{"train_examples": 195000, "label_smoothing": 0.1, "residual_init": "zero_last", "beta1": 0.95}
Rows from block 6 of a small image classifier, named by matrix and row number. Rows with one number belong to one neuron. Each number is 128 + 32 x the weight over its row's rms, rounded and kept within 0 to 255. All counts start at 0. Numbers have three digits each.
After each neuron's rows are labels from the 100 images, of 14976, where the neuron reaches its highest value: "strongest on" is what is common among them; "colour at peak" is the nearest of a few named colours to the mean colour under the peak. Only what is clearly more common there than usual is listed. The data: procedural textures in two colours, tilted and lit.
# fc1: MLP up (model.blocks.6.mlp.fc1.weight, 1280x320), inputs 107-213
# fc2: MLP down (model.blocks.6.mlp.fc2.weight, 320x1280, transposed), outputs 107-213

fc1.311:114145115137101135111102118095173117101072160159159081065176173098141119123099149117159210150128122172130140142179111077154141130097067162172216170120128144111102133130103194085121109129194108038098116169146089113152104123051128130137093116179156133075149120158116079183160146129095093088180130093149116150112088148217114
fc2.311:172143121120104077118173089187162150154174112098145083145050110146126123062143090146153141192126098113113113129130103128126204165169179118057132149126136091148177115125101115136096117089160198154188126098083154120080165122144088092175094148111152148088144115143185074088166120063131070161131118105147146183145112164045059
strongest on: red; pattern colour: red; cracked; ground colour: white
colour at peak: pink

fc1.593:061145086151093129125191169192115080105120147155154070201141047159090120107110166132149157099111129138094167108156082173101179118107129130145119154089181172111102119125144137140145064110153133154165123108087136150092114064109119161127148169130143198027114122151099102135175105134105089160163124136156171074117200166164118
fc2.593:170114138093118072116066087081102156124139141118117167142126116112108169083157126112142127143166136103128146135077142083180128122160135192141122100084070090132175141078112139078093156110120109188095198161116095137128157190117132163107077139134083086121164119088139198139103161149137119100039145137122137146119116164158138
strongest on: rings
colour at peak: pink

fc1.755:140086146104141141111111117120104100103096155179118132133144169149175104126134135140148140172115165146163089118114132101141101087119114141082126132172107111108130143132066131160165102214171085140137171167147079105126147127129134115086147100067120069136186110157139160066139093135141081081102142126088163120163135133149099
fc2.755:106120132117153119112110134111104170106108092069138150088114118047093107122111060181076126166102107135145165121101114131121172096118181158146141173118147124137069129169141129141163155130118096141191113110167152109121129152157127115101111166114174150128122101105121199169100148179162147186160150150177099197165024171098095
strongest on: green; pattern colour: green; ground colour: purple; pattern colour: brown
colour at peak: green

fc1.616:148156136079144136127161162102037142104097126106133091141113140109173120125110130147101119144124132182120146113127098082094097103134130156106122169197149137178054100137128082138130113179135114126134161156122095157155141123126147138121107141063155119103137116150130161122194126162151146108081159206159093181115158183114085
fc2.616:104184158114116153053104163076186149103126152177118090044111150129120153102190090150076146148106104104123154143042138120186194124092133111105147111145123086169131190174137119147124126122109159092103080090139145113083086170118082168061129083114145097144139053096126133099135175189176096159106155107112122140168098139109114
strongest on: purple; ground colour: purple; green; pattern colour: green
colour at peak: green

fc1.706:137107065150100153175138115153169147120181106111110095095127071114050142040138145134149067134118130143203147098155170134148137148099103123083198111196115078114075145166069100107098088141104162130154109135113138139133159086052164093136157120128199144099152086098079128132161140119115140119193164112157111128103157115121134
fc2.706:081134107112150167094110215189109050148137142207126177151137139058092140159081102078206107115113141153100123100130116091133105162184128121138106103132118111172145126110099115171127146112097096170103185100148147136094149076111128192117083083066136167140102123135138077100227084113160126106130070184130100171067160147160108
strongest on: black; yellow; red; ground colour: black
colour at peak: brown

fc1.373:141122125121100129144156149149143166122122126073130123171087169106069091160062085117131123178199071153138095078158122117158089153125150111122122097091135134150204114123132113102185156056097157158176085191158081130140097173147132158125132143122118162085173193123132058156104128120139126190125121190101161128172175096168146
fc2.373:100117169150138162084104090079077115124194149201156137091141145164171136135164200158140089072114140087158132151078131095167106087154149090145083114177102095127142126103107123130091129152101117099128151145157116144068117131123145128144169136111110079122097087159136170128121094143142134102140056086126117088102115131096162
strongest on: purple; red; blue; ground colour: purple
colour at peak: purple

fc1.245:105170161136168127132185085164092067118093139143099110086146185098132157115115141158106152216101108093129120157150150088128153103097100123091074183197143121133161146052121124133172103140077159106146108111039142183101094126091131152101152143144161119145156139132083136139145167128156154114115126138113145094155134057147100
fc2.245:189109073141113136130118141086091213102136122102128107133172061114172077166128193139108127074122130174128125129117104103140083138133140124134192097101138147116129129165084147164111117149191133127108098114123115103176128137133070143134138092096126169104103151116138116096178068162106078081138104076150177067163108142115156
strongest on: ground colour: green; brick
colour at peak: green

fc1.332:061127183136067163114083177116103188151092127109155094142112186148136145134089134107101148128123094152142162159120103124152136130163107113125156107130091163106103093100105099140167144202089182140152140119122136170110134117182140158165139112136161171129120134146142106171109176135076080135123116129176093116152152100108124
fc2.332:195104185072134185167114097159117080068132153148109124191198122148107119097113113162114120179127128148124046107157178069114123095127100115135113102100205130106160132113103117049115135085154150162130097104147103142103117103168164091120135082091115115119107141173086179138106105139129146059106092159125153137204157154144117
strongest on: black; pattern colour: black
colour at peak: brown

fc1.5:162132172160138119126124114125145105185101136164127130132110096106145122122149198128158126146090127144147176064143127160115076113090125179151124105156164128102089067183082123119059178115139110138144166135155115103107152099115128067137121047147121144133147140111149105139070095108116076149122116135121134160129088152142081
fc2.5:099093113125137132163149120187165118185145135137143106160105126115099058093135129139148154185164168078168121100204129126138144139177119137148160141160075065100141119135143166148172087155111076113093095176182130177107122152150108131156123184140181150148094079131128115120138156128127146119141092088158113182180128129167146
strongest on: red; pattern colour: red; teal; white
colour at peak: pink

fc1.545:131075094147108162136097183162165166142186192162132132148093073132150160144120059158069148153075080202069092126151103147130122126145187104149122104108150126107148134102130127146111189115162130146145141105144091160137167181125174115139134120149153142148159132143113141159158203173187132209137129149103166085157121147113118
fc2.545:090164182098119094067156178124084128064135089160147153093150150131115145148136174144110085080174154049142163135093139124134130078157131105096115110095147111084158111083125075177096123093090096164082116216159171138088141066117109131118217126118046125181062116153164151115124092162119122108124074099116165146113127112104123
strongest on: red; brown; purple; pattern colour: red
colour at peak: brown

fc1.644:123164120092145133167164142078158120122151166104140123126133114172124103090096168147106050161145177151088114127136143076159122059081111107114102198160211089109146124159135176141161231111115141156095137166181182124151167141159117131149079184080120137146143065122143110151101107187159133148156217111168132126132129120155173
fc2.644:125082065137134111127109073209142157100121175169097110091121103147153141131119064094134134169134138081134078132185121161142105080161211107124139114124150144174067120085100116077140148106153113198099128157144115112138151170132161123125146154144138119142080081174108115192098190097098156087101131074093126162149108146150148
strongest on: pink; pattern colour: pink; blue; ground colour: pink
colour at peak: purple; pink

fc1.262:091110125155135185105151155149139055077092188130117118129074127078095166125121108138142139163111109161082172131112098127144142103094127102131186052170161115137159096129114092091116145164147109097155114104133140124099168138158093136152151118133105123153112154077125138126082100099075138170170129125150053138166116127194110
fc2.262:101115088122131166167166175120123113126172130067144122094146127200094151166152108172129180082142083174164174126128136166119141130097144129101102168113098127087139120108092187187104098071128121184103111096152140134185134139112151143150070150142115092100123194066114188134155129133099118120118131211122121138107138128071166
strongest on: green; ground colour: green
colour at peak: green

fc1.517:156116101105094219084149133130158089126180128185153083135138088101175150154084144097136111148122126092131102149105153144112112092116101145136179167158075128137124136116123131129146121081119201148134147131170179149151214074127110078103152142114196131163121046115110104198119115128129153141112148137158097126101161132123119
fc2.517:118193103113213107147115140128163149141126138167095170074079132137101089141091148134153129112093156099143042111090124130188158141149151156156102057125180136111103103077097127159135169138111097189063145165139119141135109108077146149136184091118119164117079140114143091146114163073126105093137172100166163162090110098170104
strongest on: red; pattern colour: red; black; ground colour: black
colour at peak: brown

fc1.185:124105070127117158137136127070173117105163097145084114167107073167133169047109095140098182131117113132104107063145127086105163112110154042114167145151147146130147098102133098095179128164103166138152153119125089086143170116156151154116146130158089169121147153151093173159112206192135117224182133139079101107110181142132181
fc2.185:153185172103106105094124186183148102118126194154185077122193176131143127183160151083150091102108072093134151147083138102118111137173123118176107133112092097095093099131122159146067098087131109104083168172147135173140165112084126063118193093124123109125121089151139111115111097169118140096104103114074174141174112113153154
strongest on: orange; red; ground colour: orange; pattern colour: red
colour at peak: red

fc1.723:128111144125134146133108145111139116171146133184085151085109112122141127162175160110079182205088228080107116120137114165118121100123141068120084094122146146165162108159114146148140055199086107159133163108151128147182151167143146157101141097102083082132104146146127196105133095137154097124160087144074139175203144123159094
fc2.723:151156123136117132141163135100135177068108122110156154121109115089078134107074040166169173085133122149108137098141165154142172102137175147112170182116092216142074183143133155139147108098128074127140137171118138087123086127164142100123112155134171110135083079106144115105112144168158169208115172075123096166089083200109162
strongest on: purple; ground colour: purple; green; pattern colour: green
colour at peak: green

fc1.634:124131161130144179149083065156097173128162149168103067189113148160150074112108097145181076179124132164135152129121113116059176154124120147104146126144072134043178097111086154099139139101132164139158197099143109102113107111141121099087152080162104115092192191150150166188150111099109095114151136131149115146175118172130083
fc2.634:142033129138055136073099140153135109085167142151113083158159156083083118137166080139097125129099082191101198158099109134137082130186114181142210121095151100147092141142132133171155142083075191149121126110060113154128072128136115104097127107135147163111154115140107120083091067163164131121112136107090087146161106125196100
strongest on: black; pattern colour: black
colour at peak: brown

fc1.520:136114112080103194161146145129163141152053155178118109185072132140126130093202172134075108070098102097097174161086149129138154112145091102116115164118132111156147104170126089115096075125106087130103095141112179165186084133195144111131091255171150101191169109140093138118110138114154166128133138194126124131128119215156107
fc2.520:093193154181128115157115093154102107124090151105208177067144137122106097200127095070168094071176145121126053070134141132109128151191180113122110103097174119130129211145120124130204149106160157159131158112121148096092169151098138124106111037112114120131077139128158047115168087153137128138089189058077098107113098127104094
strongest on: teal; pattern colour: teal; ground colour: brown
colour at peak: green

fc1.150:146079126134067172090079122064104118061167131151122087122138140140148042080125092095071139105081133110095136101179135134152115139144228145057127152124123085154112155096166125132120102131188147118127104094141192081144191118135120063163105102119180118114135079121139114165123152133146139146095206133097122099115179156133150
fc2.150:088157171105192141149110144122184096112072088172133132104127200161131164188105175069117113185150063077138145111100088129145127106120131114197109089140150147103085074117095094119134130129110115181148140147121069188092090118109160118087186109129034204205141107172129157078110124104138143120134137119100144162122133109183067
strongest on: brown; ground colour: brown; pattern colour: brown
colour at peak: brown

fc1.45:115164070153102117166142135112132063139095116110147107183136132075143160106103116175126213166051100121098155184138101166105141070074154106137165084102065122113091106120149145182092161148156137100163120138103074154131122148135126173097170099127106183170149093150080148176147139132109168124116133171132107102131161176191144
fc2.45:134121187133138109120113119101077135105136073170114154135195090177105109143177165072127073078184157109100117108092101140147122151155097135081072151104156145117212146076105122135186132160080121161123139106089198133083136161062114104142104173116106086114105108124194102126118142142101096101119118108139150140120136145135147
strongest on: pink; cloudy
colour at peak: pink

fc1.652:162143125155068189163155121138103130141166145190136122098115092144138153130138146109127178130173210103133130098109145073145098072130161133085138178087161165137131101122102139188131175097128130136133134176167147137126127088137169129123161145149157082148153106124092165132103151229111092143113166114104126145167143111121132
fc2.652:126145137117168085128127108112174135154103134173075121145132170199167119112108077146138121095150146154113078131130106147113092074138148166136117051078182196151135169093123098174152154138135138124148096218139188160120108154127126170101068102103140109110114148108085102217138136161066143126159151119099134127109106145109169
strongest on: pink; pattern colour: pink; black; ground colour: pink
colour at peak: grey

fc1.689:090144125164097109120087156131093033151097059126162075175164109165103078096177180116116086144107150175111181145146104067110137121140114162161146143118170117148084153140150152175166046116189152148106135105107138160171133152180157083130150127124141138202202061165122213119100134166143157095180135187150080154109154181092117
fc2.689:098163091140162153193069124174082172058083116095093176168125100117149139159141127103116142116152101142090171124110126109142130130121141157169109125175111156150156144145159056096209125054086153148144168057181117111129107113102104133092090109126135121194087188120084120116118104106140120126080169118084220100161086127130081
strongest on: yellow; pattern colour: yellow; cloudy; ground colour: yellow
colour at peak: brown

fc1.218:124111180084128066139142134162129104183138144142159123147146131051069094084178118115114168080123133146111138128156113156146189096129097080120081151120185142067083183128122162112137146080101191131112089135157119176129153144089150178149120101122146160141091116106070147167131083135109139065149064173176144166093102141160103
fc2.218:109150121130196176119124136082174135160114134121075071125071098177179094075191163140131093127167134093145101147115144137077093179119086119120136166111087175116119137119111132145125115132142076065086102115090142170170150120122148146148084209138100105157148108156145143104096154130148102183087139098162124142134112184138094
strongest on: black; ground colour: black
colour at peak: brown

fc1.486:117147155153147084205106133063153078142152183148126122119141136120109100153090144194126118151150092158152181140118079122064178139049178144147142154108154110071122073129133105143088102162056107145142142149110070136149115143179145090141105154121098095167109179103130164158102099118086124143116136139121122121119087141116105
fc2.486:082123136135143171131161219128114130102122184172124091197161066170123107086137155158124127055132164062124103138163147138172119154155114075106093142123115166174145117115156155158195094112173157111114151104127098157105142135146129157131127150160128133141123054180124120120129074183128214081135107161135179123130150118184138
strongest on: blue; pattern colour: blue; purple; pattern colour: purple
colour at peak: grey

fc1.684:160107117164093132196176161123099068133120150099152134198146061203135130170088132133107157111150080121121131124144157142113102084117061117056116149054131093101094132070157190175074128156186103100137189128113128092102142134126111137127108202097119120140178135175139131147109114172107120143151166129157143070130173157194118
fc2.684:113056098162130136127077133161094149082089120161127173089135075124078178138113075120158159136135158080104116129146089107130141154137077190171064151170124154141162142124125125113112146118089093112111102142148122210145164136154136165107135190135085097116081061062093114169131132149165135154106148176119162194088095159167136
strongest on: white; pink; pattern colour: pink; pattern colour: white
colour at peak: pink

fc1.231:178171118170095140159160169136146116171135082152115158192135048139117074135125137155079129055094128109112201156121129110095168097111099168152108107101107095121088127117161134134147103162103149156079134160066132092138123087061096139182143074140137126184174133099097133148086151124105159147141080184095094112095122189109131
fc2.231:129140086167142104107093131148119109119119126133146195118115094135149126166098063150145172108185163095135127164114118057116152144190096158151045079124081142169170140148114110119179125153139100111116098118177207121066151140057159181134119162156133043132153163115133114110143108186121139136068105150093140140063103125136097
strongest on: yellow; pattern colour: yellow; ground colour: yellow
colour at peak: yellow

fc1.9:183151100182099145151099144180105083104061146150142181158208065093184116166188099132093105151136115153175152090149151128141115147113101136107094106157099105106089143131106137141163149153120131188138140126141088111174122135058144140159193101130114126110158148168095126111126106099129093097152186051147128115119121076135129
fc2.9:151124103143143174117147089134167106165112089102170104110135114084097168133084126141105133177116123078135153083151069101161124119094112159135148168173144144073094122152158167164166096124150143080123163086131113107090114170196154111118132179037157161151063096089126145149120085152171145077173155143144122206184091157160149
strongest on: white; ground colour: white; pattern colour: white; black
colour at peak: grey; pink

fc1.163:098117095147111149136142137134143157174126105119175110144077116089093110145142120122112148157073176155122168139126144122092114105111070164114202113171117124087100159186148151154028100098093130099179113132106110174116097077188157156119048110172156157170096144172135145132115137065171188091118132137157106167145082134155143
fc2.163:143095148149166160153107113124114101110127111100193130112156142091057116148137109089126053149164138107105099087140132087053141141124105141142134157140151108102162128116088143160106139112082157163141200071116080136108118112107146100149146126103100221121080180133084100068101071102195075109152128189148114121137161137119118
strongest on: white; pattern colour: white
colour at peak: grey; pink

fc1.254:104072182147116086182135124179168099128128138194111076144106101129120075106205152101143147168190144110158148161077080142095110104128148111203098169126185110028140151127120109148119106198098171162164139071081096106119102121141127103135091076110148087134144141086146147115110132162121147067141175123127163125115122159109054
fc2.254:077112145121157188133118081142147131131103123114076198091127064145115141119092100128105143108115164137136167085145147154100112113119216113105107128093132110142147064109130080137063130122079155122141089115152148167051146185134098153181128129111130134105113220086156148066090190104143173141106108060182083140110110095130129
strongest on: green; ground colour: green; pattern colour: purple; pattern colour: pink
colour at peak: green

fc1.422:064112102041069090124098077177127058130093170150093146116142135168115105103124116185144151165088154116129132115153197118189167139172108082148144180136142158212142151105092184137159126142121139175133154096110151165131108143127119150161153166187110165103093119140169122134059127111113110175144136114082142165095171135132178
fc2.422:122193130170148168094128138107112112042090107124118123110139171153142179172082142125163120107209169146170106098103140141112102083085134117088082096102124131050156153164136068066150121096106187121130126152127108072098115164150134144179122092105113134130087154191102122130150132173142144125134114132173150091073112105186084
strongest on: purple; blue; ground colour: purple
colour at peak: blue

fc1.27:118077145135113144082095155107141088116123128186155083120217177129167123122100111120113094138148180144143206067124060127104140130120179113122141174118125116119173190135102131165118182097131193098132124136111129109099147120137116093042110108094116085125163162128106109136112109123149089166194089074112137150122135112165132
fc2.27:144127115142170115194123147136176134115128137069191145082130138165118096154162126155146095114076118126110117130160169073125118089169105144136135124117152188106130084078170081139170100162114090154135183114184136153164169107131128153109100110140152125135065119137092180181107130164175160141159189095122087118145120146125115
strongest on: orange; ground colour: orange
colour at peak: brown

fc1.15:111162082200106202139113092084052135129104115130151135098135125184090104149119166157143131178108122153140121173153138124109147078122140083097136110100133096185087117141142060148093184108105106136146125184112082157122141080178109106165092145148128132170126139139162130109141164101130128172113141114125133186094113136118222
fc2.15:138132171057137162120182134111155145126124161148101142147105088112166161109111123091068106121091173114125151126117156105114137195138142175130116120126144200144132133143116169060229129118164137144080135132126169174101127155084211182065113170103094170140167087132120187147108092091148076090090123123138142166126168110171045
strongest on: orange; pattern colour: orange; ground colour: blue
colour at peak: grey

fc1.715:083061118159114141146067138115098115131104135128091125102112148156171050130114166144085082182178167171144194105116127097100107135112096119099140232160147093188147130125180189123072113080079107172128099130119133118194107178126138132134182145170095197083047128141186201143147165106139103143137185143122125145143104042171184
fc2.715:110175188089133107099077138189082116110125134125104047038165129163165104174073082145076182086148121147116153163146131141095085134178172148141094094085115179114086135171138126111196074099103135084140153108127101095075160137180098080177164141072114098139156084145116117138148111112155154143052136106140197130098127135103159
strongest on: brown; pattern colour: brown; grey
colour at peak: brown

fc1.17:177123136132161124163191144136101149126103114123158169156066112134110103142133166179100153166080127166142169110182103143128075125114114143114152147186198132154055146146116095115071202173143146127101129081100173133122108115182112090116120125095088132098145172162117169122105184127068151142100194144134082114133128104187114
fc2.17:138129079169158168051176147090144113146143108112178076077152174093106147138119048118117124090152141085120189091108136081162153133122155106121113176090092105158144077101126122147183085129086099050112108141117060197166152091052112152162133148109144177136120130094115078122081116184109089089115120168117110135124137148138142
strongest on: yellow; pattern colour: yellow; pattern colour: green
colour at peak: green

fc1.530:137129115094127092134227137160190143101163131136104102123085167109195100114141125138141186224120152092120112115138138113172099097130154083195103171140134121047157164117139147081080131145095148140130142104129142132126104105144209133142141100122126118139150179138116135136157070143050143066082166166173127112132068169099127
fc2.530:122129152118130085119147136132158104147172151160178134109135054171125159101115073197189071077132116131086100128112128137141145135081113120097163143064181090150079117137103122159077137114116083106137087154128116143141124143157119193127117150176117150148158101150103098137132143076178152115127116080129159097137142170108154
strongest on: pink; pattern colour: pink; ground colour: green; ground colour: black
colour at peak: green

fc1.114:120115136123166111183054112116160140151143162182117156166154134181183044061141156151170070199132164138166086122157093146071096196103109140132137073101125101087104089097095128152116081135114158134127202128157115098080163082131163077147141114208102089111153158131125149145120116125151107119148123137100144082190131158134129
fc2.114:159098160153108141143125125159084174139132090164118068161165164079097164131087131107159148063103149141122124094139126124137126164188104141102109143089165137181123160079170126112211171136155111106084162080107113087119101099179196072080120102116188121131130091182149128135133103176087152171125166080160118132218099146184078
strongest on: black; pattern colour: black; ground colour: yellow; rays
colour at peak: brown

fc1.540:098184168123115125152160116119152115124112109189134128110210125131126167129140116099110097128177118143105161102115125147094104120148130178134186162108141078138109169158137135152071108097136098153191139164191154134163130155111110108086131138102123115105095158194219095136140104050085055127143119110149137131145141140135169
fc2.540:126069145150160132080095153114110136122170145108087121113139159165125149121133137123130164162137100122206132129158161180136132172089153140106116142168123178152162039134146152120130104151092121190143152083123110110106169063104126161198205086124153117156182116112102145155140131154141153080132101194119124131157140106060126
strongest on: green; brown; ground colour: green; pattern colour: brown
colour at peak: green

fc1.394:130109169138141137142168155138127093123203130173103126136122090206148141106083116134082079092110131137140163133177148182131169096155136112096105139162115109120099169138096139120171132083129188165088158102128189138188197101113152097140161116104117092107101137072137173159140195125097132113148089141131121118051173149154125
fc2.394:161090118143127165122112135181123095093086101096150107155159115136099132149106189061160082116128074093125126144141155179100147071147159076142117075093095151100140096130058218178103095140087115154121129134194136159123137152142118197128169134097141154110043141131111172111235135097140089122107158131136109185048216100117125
strongest on: green; pattern colour: green; black; ground colour: green
colour at peak: green

fc1.608:127134159154114152111081130148166079067106082145158153053080113149134139113060146102080099115179107125103086085175133087176170181119139077130131136117179127131156095129189133166140102145128160130168076115141106121120120097123140124142163123138115155119089141142152114188188172150087085131135170140083087154167129142129222
fc2.608:149161140116171117138164195127125141166153181156203127090128133154142100063134123125153113142079112111126127119146142143060139098149112107104159112112096139081103186115061125161095135106104108136183134119138131174101166152112164116171164130103102127187182068104150143126135073146125159124107159111072155124086124072141072
strongest on: red; pattern colour: red; brown; ground colour: brown
colour at peak: brown

fc1.693:122074119174108121146096112071139100165094099169095103101122152182121145121126071098094169101125103164137160157133124121163108120120129116130154192159185070130126087113187147142133141093111115117145110155160134108142118192161199082111142189152132205113174164161147168094109077082131140120157145080140085124135178107150140
fc2.693:110095152178122123168126100204109161115168111146133088101156148106177116187080163101100124105181122167121110128089097164089175113188137176152089096087097146175071121193123128085114108092134131089133137120128137113125148143121109103178162085105106156130095120105114097127175114126137107156093129129159173195060085128157168
strongest on: teal; green; black; pattern colour: teal
colour at peak: green; blue

fc1.647:166094117060113150131077118072103118111171099191120097238158093131156112118132102154136143112151120123130116119112156146109113116118169098134157169154154141150151086089171163114154100167175151141147180122147145155114113107093128168076156106105148150126167103105099153172137161170137170168180134172094142132112209192139159
fc2.647:124201150170167098129132161184128122052115142125126155080151131159096145134151173082140131115083108080123139165154077116143098187178113149136104101102097111091130114149078068145092095058096176098032178131133137139179185176134109144169196160165124113155068129174136147148145131169128108118098126133091111139141086088146107
strongest on: orange; red; pattern colour: orange; ground colour: red
colour at peak: red

fc1.29:074131163147052160135121118101104118157105140146115131149086174138177173118185144124100166097132184117152112144162110086122133088049084134164093156126149127199112116141125159122163148153090174092159177155161139113135146158106125241099097143111093067149111146124075120102114132116147103137138141104101126132132141130129119
fc2.29:128094169065176145173152077093134149133142129022159123137152119075045095130090117135122156106131113140152132143185108130135101118149155161122137140119135175172083171177117048110132103210119103117136167095194181158158112166175117095124085155116147076111090122103148132120126090156140167218141118087129084145108121134159107
strongest on: blue; ground colour: blue; pattern colour: yellow
colour at peak: grey

fc1.466:083128144186097157077163088137139093181139085166180120132107133128146140084115181100126141138150164153148095161105108129136064125100130154174172102141109138096161049156116107198099144081108165154172116085109127154100161095110120170149160128119162143101180135131119162080136179085140099179139149055145065142121079177156129
fc2.466:143086118109130141150089109126181152111086119075118117026137129111134144138203106167129122114115104086103140094140121143095147182156138103115123207134085146183123114100137176132116140159095106140106109174121121101079076063111141129088138156110096152154075155105145135139140140210148032092097149166093172143122186108103090
strongest on: orange; white; ground colour: orange; pattern colour: white
colour at peak: pink; orange

fc1.501:168153082108117214158094120127178068133087151178132104100143145123111166100107158085133115143098122150159142119165204159168171107109066150084120106162084107103091154109107109106165182085166150155146111110137134139124134187086132126157125080098129128158173099135121153135135134145130141099142102118128092200122175142141137
fc2.501:150094114090089140105110076189037109144087050093114118173097112121144130041129121112190083078112108136118105141123121054148173166130139093089177117068172118132129082148145113146118117138143085146074103158132155113093178073105120114131114150119147156094111122135115105102124169109121102092107142066164159098135182149139133
strongest on: black; pattern colour: black
colour at peak: brown

fc1.175:118181106101106129160118111079142136110086174172132101169091101124105123079096128180084136118087127158117204169101115177122170098133132145132106081121152093123122081085082114130076153158138137167102112148099141137128123109163106151134108147124130147145156151161102169100120111223120181169105151094105103085136200148200143
fc2.175:126167108112136123138140126112091117092121075086154128102144110129111147142082105102085174119103100103167108118141163143166154122163122101130104160094152161085124147152116128102238138129094120126167099150119199168114179178102189161160141113146160086092096140050169105145188168119130096114118141201123108160098111130106088
strongest on: green; pattern colour: green; ground colour: green
colour at peak: green

fc1.421:060127120145092127098120084070101120075078144152120171149136160115075089191092114090135150130161129182139198124095082083122172106166086105143200132099062132110101110121155136088091222102152124119145127135136094175128156199152179130168118131107100153120128112135133075181081161148116075145151148146110171125131118120136128
fc2.421:164138156172212125148107081110146114120088177101135115098111112154092114129197134149127101183135174082125059150147149154149125105048137128090117151135194087101172149133140150143187122130132062097171165153177134080116124121090124128141122134121131070137152109095154116076155078125168085113154107033145067137142117095082062
strongest on: blue; ground colour: blue; rays
colour at peak: blue

fc1.118:107068179150110135088125161187169111138109112164152095161093075142066172190128098155083090151144166098082152099097121118119115180105128090086169150083116165135140168110157104161171117085067141096115066133130134161101179133115145147170159181153156073134103135195084141163104084087126096122128122127104116128120113096130132
fc2.118:127180119068113106084130120126158134107158098124105172082129094156159086139066194167094183141173119118103145158177153107175130159137137060149163116156170157083107131151158161143096153135139089138159149104137102177100148173105198167101159136153108136108116136044115129148195103156113111164144191107171093149110142115189130
strongest on: purple; pattern colour: purple; cloudy; ground colour: purple
colour at peak: purple